A small sound classifier, trained from scratch.
Model: 2.37M parameters, norm groupnorm, activation relu.
Data: trained on synthetic speech, music and everyday sounds put through simulated rooms and audio effects, 39062 training examples, 149.4 epochs.
Rows from block 4 of a small sound classifier, named by matrix and row number. Rows with one number belong to one channel. Each number is 128 + 24 x the weight over its row's rms, rounded and kept within 0 to 255. All counts start at 0.
Before each channel's rows are labels from the 100 clips, of 14848, where the channel reaches its highest value: "strongest on" is what is common among them. Only what is clearly more common there than usual is listed. The data: synthetic speech, music and everyday sounds put through simulated rooms and audio effects. In brackets: how many of the 100, against the usual share in percent.
# convs0: first width-5 conv (model.blocks.4.convs.0.weight, 160x160x5, each kernel summed), inputs 0-159
# convs1: second width-5 conv (model.blocks.4.convs.1.weight, 160x160x5, transposed, each kernel summed), outputs 0-159

strongest on: everyday sound (97 vs 24.8); reverberation time: dry (42 vs 20.5); dropouts (34 vs 13)
convs0.119 [ 85 133 128 100 110 135 107  99 112 127 141  92 139 164 143 109 108 138 134 106 145 140 116 108 110 137 190 143  99 108 104 146 132 127 126 134  99 113 131 132 102  76  87 140  68 162 101 130 128 108  94 116 142  96 132 184 109 124 153 121 103 158 165  98 135 126  72 116 102 116 157 125  93 113 146 125 125 143 150 178 120 150 115 150 144 125 131 123 111 124 105 132 165 110 158 138 117 110  90  80 147 143 162 122 178 116 126 131 124 142 108 134 143 129 135 141 115 179 145 151 167 107 132 130 117 131 134 122 137  88 129 131 107 141 151 141 116 171 135 120 162 161 122  99 136 163 106 176 143 143 115  86 186 134 115  92 132 133 131  78]
convs1.119 [126 140 134 105 122  71 107 135 153 106 148 142 135 159 125  93 119 139 179  76 107 142 109 132 148 113 126 137  95 134 120 111 139 156 100 149 145 121 145 115  98 120 134 148 141 159 137 152 158  92 119  97 130 147 134 146 154 126 148 196 106 127  90 102  84 109 107  92 125 121 133 137  89 151 134 112 190 126 109 128 122 131 235 130 154 116  88 149 116 163 122 135 154 135 129 137 161 150 107 156 130 157 119 103 124 132  97 126 139 117 101 113 132 114 127 118 115 106  98 148 115 132 146 107 130 122 104 128  99 147 167 113 122 148 136 160 127 116 132 145 149 102 105 119 109  95 145 159 146  92 126 127  71  91 140 137 114 131  79 148]

strongest on: speech (94 vs 25.3); distance: near (64 vs 39)
convs0.105 [113 124 113 122 117  96 190 116 146 129 172 181  99 141 136 213 152 105 162 114 105 109 125  92 109 126 118 131 108  85  75  76 119 165 115 135 121 133  79 124 178 153 142  89 124 137 103 107 111 135 126 153 168 137 119 138 121  99 108  99 150 129 142 129  79  76  95 111 106 119 149 113 130 120 132 156  99  77  92 148 145 112 142 129 141 132 112 122 131 186 141 126 117 145 124 144 100 114  83 122 136 142 165 125 103 126 140 149 125 109 123 119 108  94 149 169 140 128 141 143 116 118 148 160 128 101 131 131 161 179  97 133 122 158 153 136 125 136 149 125 120 103 139 142 132 112 135 129 149 122 158 112 108 117 109  99 107 121 136 128]
convs1.105 [195 160 139  88 136 123  86  80 113 121  83 134 109 146 137  78 136 149 133 127  90 159 143 113 190 145  99 112  91  99 119 149 137 113 121  87 153 131 137 125 114 112 138 125 134 110  84 133 142 126 100  94 123 134 145 150 128 156 129 167 128 133 135 155 116 135 168 127 163 157 120 134 164 114  94 116 101 108 147 158 143 162 197 154 139  70  92  87 127 120 127 107  92 146 124 124 126 166 128 117 127 129 131 118 132 178 126 130  93 147 155 109 141 159 147 109 133 134 120 146 111 119 121 110 152  84 142 119 108  97 112 129 135 151 142 111 141 120 114  89 136 147 129  86 136 132 173 116 144 130 118 126 109 128 157 144 171 172 131 142]

strongest on: long reverberation (65 vs 40.2); reverberation time: 1.2 to 2.4 s (44 vs 19.7)
convs0.131 [136 178 138  81 119 111  93  72 100 117 113 113  94 150 111 124 115 118 134 118 116 158 108 167 131 149 140  97 126 148 147 112 160 172 130 123 151 118 107 144 133 138 138  96 143 110 125  98 105 136  98 141 102 136 107 119 112 162 178  84  77 123 122 160 111 138 134 141 142 162  94 166  82 122 115 148 136 124 116 132 120 119 144 104  91 109 155 125 115 116 113 105 138 109 143 163 128 122 120 127 132 130 144 118 143 185 175 124 132 149 151 141 112 111  72 135 130 173 106 135 108 142 126 153 101 147 136 112 147 135 134 129 129 114 143 112 119  85 158 170 151 115 171  88 136 100 155 108 102 110 124  90 115  35 130 120 134 126 112 123]
convs1.131 [181 115 150 131 167 114 137 163 117 115 143 147  70 118 153 131 125 142 178 132  91 118 109  95 109 157 123 102 187 118 139 158 130 109 153 137 151 113 112 130 144 150 150 153 196 103 121 147 127 115 126 109 162  92 134 153 125 141 144 138  78 145  96 101 122 129  99 169 130 138 137 115 130  96 138 130 101 130 155 125 141 121 108 100 136 138 109 100 111 145 130 146 110 116 126 140 102 153 130 130 133  96 107  78 146 174 109 118 115  99 145 187 134 133 161 105 132 145 148 151 119  92 152 136 144 114  81 102 114 143 131 147 131 152 114 140 123 123  74  90 128  95 146 110 110  76 123 136 149 119 127 141 101 191 162 129 103 119 149 121]

strongest on: speech (84 vs 25.3)
convs0.104 [177 144 125 141 107 147 144 145 149 115 158 178  96 155 136 143 119 141 117 136 167 130 117  99 110 140 111 125 120 103 100 126 107  97 114  99  92 113  87  83 155 148 128 150 144 142 107 145 152 142 149 149 103 129 130 146 136 129 111 122 166 138 147 137 114 107 105 118  78  95 113 129  83 109 119 136  81 124 123 217 124 156 140 121 145 179 122 160 121 122 124 141 125 105 122 151 110  87 132  91 107 111 113 106 109  80 153 149 127 117 117 143 106 132 105 153 150 116 125 158 110 158 131 134 146 126 123 133 140 137 157 120 157 126 188 170 128 100 162 106 126 146  93 150 118 100 117 107 118 113 128 102 192 177 139 116 112 111  88 139]
convs1.104 [141 123 148 152 100 127 148 137 104 122 138 140 123 124 127 117  93 138 114 161 117 102 146 105 105 118 159  59 166 125 119 166 127 108 105 130 170 123 128 104 149 137 103 105 105 153 123  99 100 161 101 105 151 138  92 122 126 115 119 116 160 129 165 129 121 143 185 109 192 109 132 111 122 143 148 166 100  78 139  99 129 154 164 132 106 133 165 134 119 166 115 151 115 137 111 133 127 201 113 132 153 102 143 116 144 114 113 142 197 166 127 113 151 163 134 107 124 142 126 104 122 132 133 155 127 150 112 148  98 124 136 152  98  90  88 154 104 135 163  95 175 113 134 146  98 124 121 130 164 160 137 162 120 105 158 113 142 109 140 125]

strongest on: speech (55 vs 25.3); number of effects: 0 (52 vs 25)
convs0.145 [121 132 170 125  74 103 132 149 146 109 101 159 118 149 207 125 152 156 115 136  63 141 113 152 137  94 106 107 106 124 131 142 132 143 114  81 102 114 121 142 152 170 117  99 131 115 169 140 107 173 151 169 138 137 147 112 131 103 109 127 134 101 138 100 137 132 132  65 153 133 125  98 114  95 124 100 132 115 115 110 131 152 142 132 138 123 150 124 126 144 117 140 118 119  77 124  99 118 115 142 108 124 116 165 151 157 156 112 123 135 162  86 128 173 137 131 105 167 105 172 118 117 122 120 111  88 134 164 102 149 110 142 117 153 146 147 109 155 165 167 120 152 144 127 146 134 109 126 126 137 125 125 113 109  75 151 124  76 108  82]
convs1.145 [128  99 171 138 162 137 121  95 109 166 130  96 104 152 129 122 107 120 116 153 123 141 106 138 160 151  77 136 145 143 137 117 103 136 131  88 115 138 140 131 139  79  82 141 128 141 147 120  97 137 127 100 130 114 111  85 114 131 104 103 133 138 159 101 139 138 150 152 177 212 152 110 124 167 128 145  81  98 155 133 134 147  75  87 133 140 143 119 140 126 132 142 122 133 129 109 165 122 154 106 140 101 182 140 125 115 135 108 116 127 147 115 139 103 108 164  86 137 136 151  69 103  92 132 128 132 116 117 139 110 114 130 134 158  88 148  96 102 116 111 134 150  90 169 139 116 138 136 152 153 118 121  87 164 171 175 109 133 122 126]

strongest on: everyday sound (94 vs 24.8)
convs0.115 [138 121 133 128  73 175 128  87 107 154 136 167 129 138 156 167 109 122 168 102 182 167 132 132 119 149 132 106 111 132  84 111 114 104 119 187 102 153 135 124 139 121 103 128 162 130 147 105 112 144 144 155 145 128 114 111  95 104 137 142 137 120 134  96 120 124 134 151 157 128 142 135 169 103  55 114 117 138 115 122 143  90  86 123 173  99 137 113 116 172  82  88 129 132 143 152 120 135 103 101 125 160 117 111 119 113 150  84  96  77 131  89 119 130 117 176 122 145 155 125 113 140 117 137  86 134 121 137 172 150 144 119 142 130 102 128 141 141 118  90 162  80 127 125 151 112 137 133 129 105 127  94 117 147 131 118 133 146  77 120]
convs1.115 [113 136 101  83 112 127 149 129 121  75 159  73 112 103 101 122  75 163 114 127 144 105 114 148 146 140 171 118 180 115 139 116 158 138 139 150 122 137 143 130 151 139 134 103 105 112 115 108 106 124 132 146  72 143 121 112 161 115 107 103 163 140  99 138 149 155 171 117 147 156 130 160 123 113 124 161 150 184 110 122 149  88 135 133 127 156 159  60  91 157 147 151 156 145 144  93  96 108 158 102 147 119 101 111 133 142 148 116 144 143 175 132 112 149 175 125 132 112 156 127  93  98 115 141 133 119 100 103 155 126 109 126 157  96 116 123 115 143 136 136 130 111 125 142 101 147 126 159  93  79 135 149 147 107 129 137 146  87 150 152]

strongest on: everyday sound (96 vs 24.8)
convs0.28 [167 119 127 105 171 127  82 173 159 144 126 126 142 129  78 122 115 116 148  98 161 115  86 131 104 143 120 105 137 131 148 187  89 125 133 184 139 125 108  87 143 136 162 131 114 120 116 129  84 111 124  99 158 119 125 137 107  98 111 119 169 149 103 132 122 121 128 189 120 160 176 170 122 136 102 111 105 104 135 127 150 119 127 146 117 124 140 155 106  97 135 155 104 117 105 112 158 193 159 140 146 146 157 107 147 114 125 139 129 115  99 149 163 119 112 131 159 101 120 127 142 142 157 152  99 103  88 132 104 131 117 150 107 170 172  75 136 153 149 147 130 141  85 131 149 106 115 132 103 125 126 126 163 153 132 101 134 108 126 105]
convs1.28 [149 105 108 121 128 135 137 122 177 126 120 124  98 126 119 129 116 127 115 126 176 122 163 107 126 125 115 110 136 142 178  94 121  95 108 104  60 113 127 101  82 152 105 143  91 144 136 155 101 157  96 108 147 121 149 154 120 124  96 120 107 117 101 125  95 106 121  72 147 138 143 107 119 118 105  93 151 132  98 168 150 149 108 138 142 159 129 129 147 120 125 124 100 133 150 146 121 105 147 110 150 106 106 149 101 101 103 112  89 110 151 136 154 127 159 120 137 131 162  98 121 153 107 139 151 168 147 162 131 115 120 160  83 158 131  84 117 175 156 170 113 155 183 136  85 113 112 153 126 118 158 155 150 128 102 147 127 159  83 165]

strongest on: drums (77 vs 25.2); dry (48 vs 20.5); reverberation time: 0.15 to 0.3 s (46 vs 19.7); chorus (33 vs 12.9)
convs0.49 [120 134 148 138 110 122 104 167 143 162 126 106 158 104 152 100 167 144 143 143 156 105 106 118 160 139 185 117 114 151 149 110 156 158 119 155 104 187 174 113 104 131 118 169 121  91 113 139 144 136 118 112 130 106 101 131 135 127 131 136 133 127 129 122 138 155 125 123 127  88 140 157 101 132 133 140 147  81 151 136 143 127 116 131  79 151 104 141 138 102 125 162 111 129 116 101  99 183 139  95 143  75 180 141 112 104  98 122  79  94 148 164 108 153 111 125 112  81 133 113 156 130 139 158 177 149 104 151 111 152 106 173 137 130 128 157 130 136 125 103 120 108  87 150 121 134  86 126  91 110  94  90 107 149 153 121 110 154 128 106]
convs1.49 [154 108 131 100 144 120 146  69 152  98 143 146 119 185  80 151 116 106  95 123 144 139 153 121 114 157 117 128 122 142 182 106 146 139 114  99 111 145  95 112 130 106 116 108 121 134 131 122 116 102 134 138 132 163 105 107 146 124 123 101 133 135 116 118  87 150 156 144  93 124 146 142 141 157 117 148 115 131  67 140 130 147 129 123  93 142 176 106 136 104 164 113  88 137 119  99 131 181 107 139 120 133 127 118 141  90  88 120 160 111 143 179 117 102 106 177 132 171 174 134  96 150 141 157  77 139 138 134 170 124 115 135  95 110 157  65 118 133 149 130 159 125 124 115 119 137 122 145 109 132 161 118 142 151 133 103 146  82  93 133]

strongest on: long reverberation (72 vs 40.2); drums (71 vs 25.2); distortion (54 vs 13.1); reverberation time: 1.2 to 2.4 s (50 vs 19.7)
convs0.135 [126 142 168 181  86 121 125 125 155 100 131 123 118  88 129 160 134 147 154 137 164 111 102 130 140 152  85 126 126 162 129 123 115 138 101 128  74 101 106 115 116 113 127  76 114 117 168 119  99 172 145 169 132 105 135 120 134 115 165  97 107 131 156 141 158 138 131 140 153 140 142 131  79  83  95 148 131 150 115 179 192 137 148 169 109 131 148 152 109 140  94 111 145 159 107 117 100 118 138 183 151 139 147 118 155  81 166 128 138 137 113 101 149 101 118  86 108 145  98 120  98 122 121 166 108 124  98 126 111 132 109  82 151 124 112 132 109 118 118 139 119 109 124 160 113 112 150 121 110  79 143 138 114 163 142 127 129 118 128  94]
convs1.135 [107 139 136 116 178  65 159 146 119 168 140 142 145 111 159 106 148 115 134 117 113 158 100 156 118  95 123 129 129 132 133 139 133 148 112 136 144 112 150  99  97 114 147 165 143 136 128 100 111 162 135 119 183 115 155 147 127 117  59 128 153 139 134 155 151 161 167 134 132 171 107 131 111 164 129 101 129 116 133  98  69 158 156 121 115 168 117 123 132 158 128 114  93 131 134 141 135 130 108 100 149 166 170 117 128 131 141  77 114 131 145 122 152 139 161 117 105 134 182 160 113 103 124 134 114 149 121 157 124 138 151 165 117 132 110  98 164 136 110  91 105 177  91 132 142 137 136 132 133 159 134 109 123 187 135 175 105 146 147 155]

strongest on: everyday sound (94 vs 24.8)
convs0.18 [125 112 127  92 121 104 125  99 121 150 161  98 121 125 155 137 121 105 128 111  77 192 139 148 128 103 157 130 114 138 149 105 128 158 112 102 125 131 122 105 153 148 112 142 158  96 137 129 142 132 139 136 100 157 158 110 197  97 135  99 155 101 136 141  97 151 139 121 134 141 122 133 130 130  81 128 138 106  96 167 120 131  99 148 102  80 125  94 125 139 163  97 150 162 150 178 145 143 197 135 125 131 143  96 142 130 121 128 102 162 119 154 107 121 145 117 135 171 133 102  85 106 107 130 146  90 133 143 111 132 101 136 103 139 127 174 137 161  90 128 146 133 136 161 105 148 113 170 179 151 178 132 159 143 141 117 119  98 153 145]
convs1.18 [146 171  44 113  91 159 120 121  79 145 105 111 122 148 157  89 121 111 153 115 151 123 139 111 118 109 135 116 104 111 136 149 109 146 108 120 123 107 152 106 131 121 136  98 126 105  98 134 134 117 122 126 127 129 177 102 116 149 123 106 142 138 148  63  84 134  97 146 161 131 153 121 105  97 125 129 140 107 115 145 147 123  80 125 118 131 121  83  89 130 100  80 125 123  86 116 116  75 138 120 142 122  97  95 128 110 125 133 124 127  96 137 131 126 148 113 122  88 109 137 140 126 123 126 129 133 149  60 143 112 161 124 141 106 126 139 150 155 143 121 158  67 118 108 126 168 151 105  72  93 138  97  97 126 122 112 148 114 178 122]

strongest on: long reverberation (74 vs 40.2); far (67 vs 40.5); band (62 vs 24.7); reversed (41 vs 13.2)
convs0.157 [ 52 146 120  99 121 141 106  96  97 108 120 112 160 142  79 184 123 110 160 104 125 120 110 130 136 136 133 120 132 100  81 140 174 112 113 134 140  98 111 149 123 126 128 137 170 114 134 111 118 167 169 106 155 139 113  93 106 144 127 170 108 171 124 120 132 121 134 104 136 122 133  94 120 148  91 177  88 159 108 144 138 136 108 157 141 135 140 149 134 138 140 124 126 111  97 133 137 155 139 129 119 141 115 135 123  87 106 147 130  93 127 144 117  95  78 104 121 159  87 138  41 139 135 107 128 122 116 137 106  82 145 154 104 105 143  92 136  86 113 104 137 130 158 128 120 118 149 110  70 123 121 130 129 148 179 125 126 117 150 131]
convs1.157 [ 80 113 164 149 202 133 156 126 150 120 118 119 127 143 147 146 102 152 121 107 151 129 142 164 160 127 135 154 143  91  95 123 133 113 112 128 119 153 142 131 142 141 123 115 113 160 159 122 133 155 106 128 141 161 102 136 104 116 130  98 125 145  99 155  96  96 181  85 122 140 124  90 167  98 136 142 153 171 182 149 125 115 156 107 140 130 110  99 117 122 125 126 115 139 102 111 105 143 137 154 154 160 123 113 100 118 148 128 137 129 138 149 146 164 148  88 133 131 132 142 129 164 136 103 145 139 131 157 154 152 182 138 111 134 131 151 117 168 177 140 114 160 125 100 100 202 153 136  97 141 162 149 172 155 175 133 125 154 107 150]

strongest on: everyday sound (95 vs 24.8)
convs0.8 [ 69 121 139 155 152  98  85 103 120 130 100 125 130  92 125 104 119  89 144 127 103 125 125 153 176 145 138 182 132 123 126 137 118 160 140 150 179 107 133 137 122 127 120 118 148 119 128 115 151  87 118 122 114 105 157 126 145 176 157 120 136 142 129 120 123 124 168 103 101 146 112 134 126  89  92 120 121 171 116 110 159 151 139  86 103 100 129 145  69  90 136  93 101  97 101 101 110 151  86 108 128 124 117 139 152 114  93 116 159 138 131 149 140 119 145 140  79 130 145 141 111 107 116 174 147 108 134 146 163 104 121 145 113 104 129 152 115 163 168 111  94 106 150 171 126 111 124 137 119 191 130 152 135  93 127 121 169 153 128 167]
convs1.8 [156 116  89  88 171 132 169 104 131 144 125 103  94 144  94 144 106 107 108 172  95 185 115 144 128 132 145 125 142 152 102 127 104 126 101 142 130 131 140  92 130 138 138 105 152 106 159 119 129 146 103 142 130 136 125  87 136 135  89 109 188 118  92 154 144 148 129  92 206 121 103 109  81 187 104 110 165 131 151 167 103 124 170 116 134 141 104 151 124 144 106 103 120  73 123 152 135 136 158 142 129 120 114 148 111 108 148 146 128 126 136 139 125 150 129  89 135 117 125 160 128 143 146 151 106 128 136 149 138 109 148 123 150 108 124 176 108 142 150 100 153 139 108  93 177 159 120 119 147  98  98 106 121 151 165 137 112 135 144 136]

strongest on: drums (85 vs 25.2)
convs0.54 [138 150 139 156 100  99 123 108 107  99 110 120 154 124  84 121 112 121 145 147 138 132 152 126 131 135 117 138 127 147 154 135 124 113 123 186 126 179 113 162 157  94 112 142 115 133 136 155 130 158 108 109 121 113 141 141 169 164 145 175 132 133 147 132 145 135 157 108 165 110  73 118 141 109 127 156 149 126 184 150 110 168 154 111 156 115 142 106 149 116 106 172 133 161 113 113 122 121 135 147 104 139 114 169 159 131 140 140 124 103 133 123 151 142 115 131 145 139 191 146 119  88 128  93 108 153 115  72 121 112 111 147  98 179 118 106 108 125  63 153 131 111 128 113 109 104 107  79 106 111  79 102 115 117 156 100 124 121  94  86]
convs1.54 [142 159 150 164 117 134 126 173 137 151 139 110  81 145 113 187 146 153 125 142 156 131 117 126 118 103 141 121 165 154 148 105 150 113 134  96 158 123 129 152 148 138 186  99 170 194 143  99 122 118 142 145 132 143 109 133  92 114  91 125 120 118 152 191 129 142 101 129 133 124 136 168 139 146 126 124 136  62 126 140 126 112 169 131 126 126 101 134 122 119 111 113 135 151  94  99 117 168  97  92  97 136 133 156 123 145 166 120 136 134 137 225 113 133 125  98 133 136 169 105 151 115  99 117 158  74 120 120 143 130 107 123  98 114 143 122 119 123 138 108 127 113 111 116 103 117 121 144 120 116 110 117 119 178 106 151 107 152 143 125]

strongest on: long reverberation (78 vs 40.2); far (74 vs 40.5); band (69 vs 24.7); reverberation time: 1.2 to 2.4 s (48 vs 19.7)
convs0.55 [101 161  90 146  84 138 112 104 125  51 133 134 145  90 139 154 103 146 135 151 147  88 137 112 137 172 132 138 115 126 143 134 129 138 114 118 114 168 134 114 142 117 120 122 157 117 109 136 153 133 143 106 145 115 136 119 131 156 178 123 130 180 159 140 180 118 169 153 183 115 117 113 150 147 107 132 129 176 111 139 138  93 178 134 136 135 128 126 125  94 154 121 108 160 133 183 173 175 141 101 129 106  96 114 113 150 112 135 147  84 126 137 127 103 154 136 126 116 110 148 129 100 120 129 111 134 107 147 142 161 134 197 125  89 151 101 153 117 136 138 132 131 139 138 174 112 135 124  88 135  83  94 119 102 156 138 117 140 107 115]
convs1.55 [162  66 138  82 120 122  88 133 121 131 132 170 130 163 116 119 138 143 160 112  69 148  91 133 170 135 118 146 158 108 161 139  98 108 142 147  91 128 126 148 146 133 137 164  88 135 136 136 126 114 111  95 158 111 129 104  97 137 105 135 138 122  93  93 101 118 155 108  93 101  90 153 131 158 153 144 119 152 181 116 127 141 108 102 138 147 148 123  96  93  97 111 160 160 151 104 101 124 149 173 142 132 152 107 127 155 109 153  87 146 137 138 176 164 135 126 160 124 171 131 108 177 156 147 151 107 146 124 147 144 146 139 157 138 151 168 135  91 117 118 142 130 141 144 105 130 157 146 117 120 144 128 118 143 155 155 173 154 132 121]

strongest on: speech (78 vs 25.3)
convs0.0 [117 125 130 127 115 103 137  61 135 114 133 112 136  85  95 155 100  90 131 104 145 150 124 142 159 147 103 114 151 113 137 107 115 100 184 155 159 140 128 138 136 119 139 117 115 158 129 115 103 120 126 136 143 136 116 130 123 129  96 130 123  96  90 162 117 111 149 110 161 157 136 140  89 110 102  94 158 147 124 136 165 115 181 160 137 164 131 105 145 207 164 108 144 142 116 141 138 135 164 113 122 138 131 115 102 110  68 137 115 127  98 159 116 125 126  99 109 122 136 108 144 152 154 136 187 113 173 136  80 119  86 118 105 139 126 130 158 156 192  91 116 161 151 102 101 138 115 133 112 136 115 116 155 109 129 104 116 122  95 120]
convs1.0 [139 131  98 133 146 139 134 181 108 108 124 149 134 147 160 117 116  87 100 108  79 110 127 132 116 164 100  82 141  98 153 152 147 103 120 105  91 108 170 126 129 113 148 111 139 142 128 119 133 136 121 121 142 115  98 126 150  85 152 139 167 134 134 126 138 153 113 125 130 154 139  91 129 137 119 125 139 136 114 113 102  80 131  94 168 113  82  96 104 127 127  49 136 130 143 119 171 140 109 131 105 105 118 164 148 136 137 103 164 146 128 155 127 124  96  88 104  97 112 130 181 131 125  72 153 175 115 108 114 121 164 132 111 151 122 117 102  86 151 115 113 114 108 187 127 128 141 113 108 137 108 114 171 138 139 160 117  84 147 100]

strongest on: long reverberation (67 vs 40.2); dropouts (32 vs 13)
convs0.35 [127 136 141  89 132 124 119  92 112 116 159 139 132 156 121 116  95 185 137 135 110 100  85 100 139  93 113 162 155 171 119 148 145 127 125 120 121 124 128 135 144 146 131 169 122 100 118 108 134 157 105 138  99 135 179 111  87 159 154 145  73 132  77 154 139 141 156 130 163 166 160 123 141 155 112 121 128 130 107 136 131 187 139 134 114 132  82  95 123 112 121 122 158 126 108 147 125 104  43 112 111 148 149 130 121 161 152 147 118 139  93 131 104  91  98 124 136 114 110  91 108 148 109 140 107 154 107 137 169 117 114 143 156  80  91  75 109 135 118  91 123 113 132 118 137 114 158 134 120 108 141 132 126 146 113 152 151 132 109 172]
convs1.35 [159 135 120 147 125 138 112 105 177 100 118 144 102 154 100 116 127  88 111 142 162 123 154 141  90 114 113 124  98 132 124 161 112 120 133 143 161 110  88  99 179  85 125 118 142 154 122 129 108  86 124 125 113 139 156 134 156 110 162 117 139 120 122 100 154 130 189 149 129 106 116 135 151 126 127 124 170 119 157 119  89  83  80 168 121 142 107 148 125 111 108 108 147 151 115  59 129 118 151 185 146 142 104 138 164 118 117 121 147 170 155 122 113 145 117 147 117  88 131 147 135 121 128 111 142 124 117 121 113 124 135 134 137 119 106 159 112 104  97 137 124 182 114 140 109 110  92 116  79 169 134  78 174 121 100  95 121 144 113 166]

strongest on: long reverberation (71 vs 40.2); speech (53 vs 25.3); number of effects: 0 (52 vs 25)
convs0.154 [ 64 130 119 147 108 141 130 104 100 174 164 110 143 127 134 129 112 101 102 139 133 111 137 148 106 155 127 151 124 150 142 136 144 101 157 125 160 134 126 155 103 151 148 136 120 133  70 109 114 120 121 105 110 151 167 137 129 120 183 101  71 157 129 163 141 113  91 138  88 154 158  89 145 159 103 131 102 126 147 135 179 108 135 135 124 117 151 124  94 148 118  95 110 117 143 117 135 141 173 138 131 138 113 123  87 145  80 122 123 168 124 109 126 125 146 109 126  99 118  96  84 116 135 106 113 122 101 113 143  97 177 121 129  89 126 112 154 105 153 143  97 114 121 113  93 151 149 181 111 121 166 126 132 123 112 117 136 196 105  89]
convs1.154 [109 127 106 147 130 115 121 114 162  61 141 122  90 101  95 173 128 123 139 139  95 160 146  98 125 126 141 136 162 119 112 136 108 117 133  91 113  98 106  92 134  89 163 144 137 143 118 124 158 123 133 137 139 127 137 101  87 135 151 140 155 153 132 124 134 100 158 139 122 104 138  99 100 131 143 110 142 180 138 131 101 120 136 108 135 143 116 113 147 177 167 122 135 138 158 151 115 162 156 152  76 109 146 124 186 122 152 158 108 157  96 135 112 109 113 134 145 112 126 132 130 128 178 101  85 145 105 160 141 149 135 143 109 172 102 148 154 129 136 140 114  96 137 178 136 139 104  66 137 132 136  85 110 127 161  98  81  81 133 105]

strongest on: drums (98 vs 25.2); dry (72 vs 20.5)
convs0.129 [107 158 129 168 140 155  97 122 126 160 106 124  91 104 132 187 116 110 140 133 120 143 127 116 128 116 181 129 164 141 159 152 189 128 146 138 144 125 135 119  61 118  91 120 120 130 120 114 171 107 105 184 173 132 136 104 131 122 112 106 126 123 113 137 111 134 154 133 115 121 142 134 137 174 146 129 101 159  86 164 118 149 108 128 157 138 104 105 135 130  92 126  98 113  98 137 112 110  72 133 106 148 122 132 123 146  91 122 120  94 114 112 184 100 125 170 121 138 128 154 129 132  82 107 117 136 124 113 130 109 109  87 113 100 120 166 132  64 120 139  96 119 112  94 124 125 128 120  90 105 101 128 115 167 154 115 135 103 107 167]
convs1.129 [174 106 122 114 166 124 158  88  95 123 133 117 109 158 139 106 178 125 100 164 105 112  99  76 119 176 131 109  91 138 111 112 112 140 126 129 138 118 150 135 172  98 158  89 135 137 149 152 125 130 141 133 145 111 102 116  86 124 199 136 110 140  98 133 142 143 155  92 135 137 149  85 153 141  95 122 171  90 108 139  68 114 110 138 116  81 159  82 140 115 116 141 160 117 125 161 111 148 138 112 128 139 133 134 107 121  97 106 131 112 121  92 149 152 200  91 160 152 150 100 123 142 159 129 118 136 119 100 138 111  86  92 128 139 152 123 129 122 112 112 125 141 148 122 115 125  87 153 135 127 165 107 132 109 127 128 119 138 137 143]

strongest on: everyday sound (66 vs 24.8); chorus (31 vs 12.9); reversed (31 vs 13.2)
convs0.16 [137 127 127 131 141 115 103 113 134 145 161 135 111 126 131 147 158  99 142 122 166  88  90 155 137 138 149  95 122 110  98 142  75 152  94 110 149 186 116 146 135 110 163 121 103  70 152 153 129 130 168 166 141 154 148 157 103 107 114  98 101 127 128 137 143 149 126 143 125 135 105 104 164 124 130 133 135 139  96 148 167 113 131  89 139 139 112  92 123  81 138  93  92 128 131 105 102  77 122  95 120 121 123 137 118 129 165 119 197 134 122 152 122 191 134 102 117 106 104 146 118 126 144 123  99 129 153 145 113 154 130 139 184 119 102 127 101 104 105 124 125 181 150 141 107  87 125 178 164 127 144 124 130 118  99 135  97 105 144 123]
convs1.16 [135 136 135  81 127 100  99 163 112 121 155 126 165 117 110  88 104 137 112 100 142 157 135 111 118 162 118 151 123 108 165 128 123  98  93 120 148  83 125  85 136 134  95 110 145 101  92 131  86 162  77 133 156 134  95  83 191 129  87 127 132 152 122 102 101 131 164 113 112 117  96 105  79 150 148 109 132 133 128 124 114 125 131 143 103 144 135 135  85 120 110 151 145 138 125 106 142  89 148 146 115 116 159 144 123 100 125 106  98 109 125 153 143 126 116 140 164 166 110 122 135 113 137 131 167 110 127 138 138 127 147 174 122 137 126 126 104 107 109 103 132 105 155 111 134 136  76  58 101 116 120 129 117 120 101 100  75 125 177 156]

strongest on: speech (91 vs 25.3); number of effects: 0 (56 vs 25)
convs0.86 [114 131 164 137  88 114 161  87 125 125 147 129 157 103 168 145 136 153 126 151  93 113 129 122 117  92 119 153 109 167 178  94 112 124 158 133 176  96  99 162 131 144 124 150 122 134 137 153 117 152  98 137 143 131 153 163 105 111 147 133  84 124  88 108 123 170 118 109 131 133 134 104 109 149 156 151  85  86 180 123 109 110 119  66 113 127 132  96 119 164  96  95 133 116 130 162 112 144 144 129  98 116 135 110 125 116 105 146 162 115 123 135  92 125 131 111 154 152 138 137 127 129 107 103 135  99 143 142 123 199 120  93 186 158 184 140 110 103 133 112 131 117  76 109 141 136 132 105  99 142 121 134 100 117 134 123 132  99 100 119]
convs1.86 [135 129 124 112 136 162 122 175 139 136 168 110 133 155 115  97 126  95  91 106 103 121 123 101 136 144 113 100 162 115 122 134 113 150 138 153  93 145 127  71 118 124 126 150 131 154 127 163 140  75 121 118  87 130 126 150 128 110 124 165 122 140 103 147 104 131 108 130  89 108 144 150 156 135 135  81 119 141 113 151 115 177 193 175 139 138 149 177 126 114 109 120 113 156 144 131 149 215 137  94 113 158 139 141 134 167 143 150  97 165  95 120 126 154 153 142 117 158 120 123 101 115 124 172 101 149 148 115 145 132 123 109 173  76  98 107 108  98 111 164 129 125 133 120 117 117 109  95 150 146 111 121  97 136 114 122 142 109 152 113]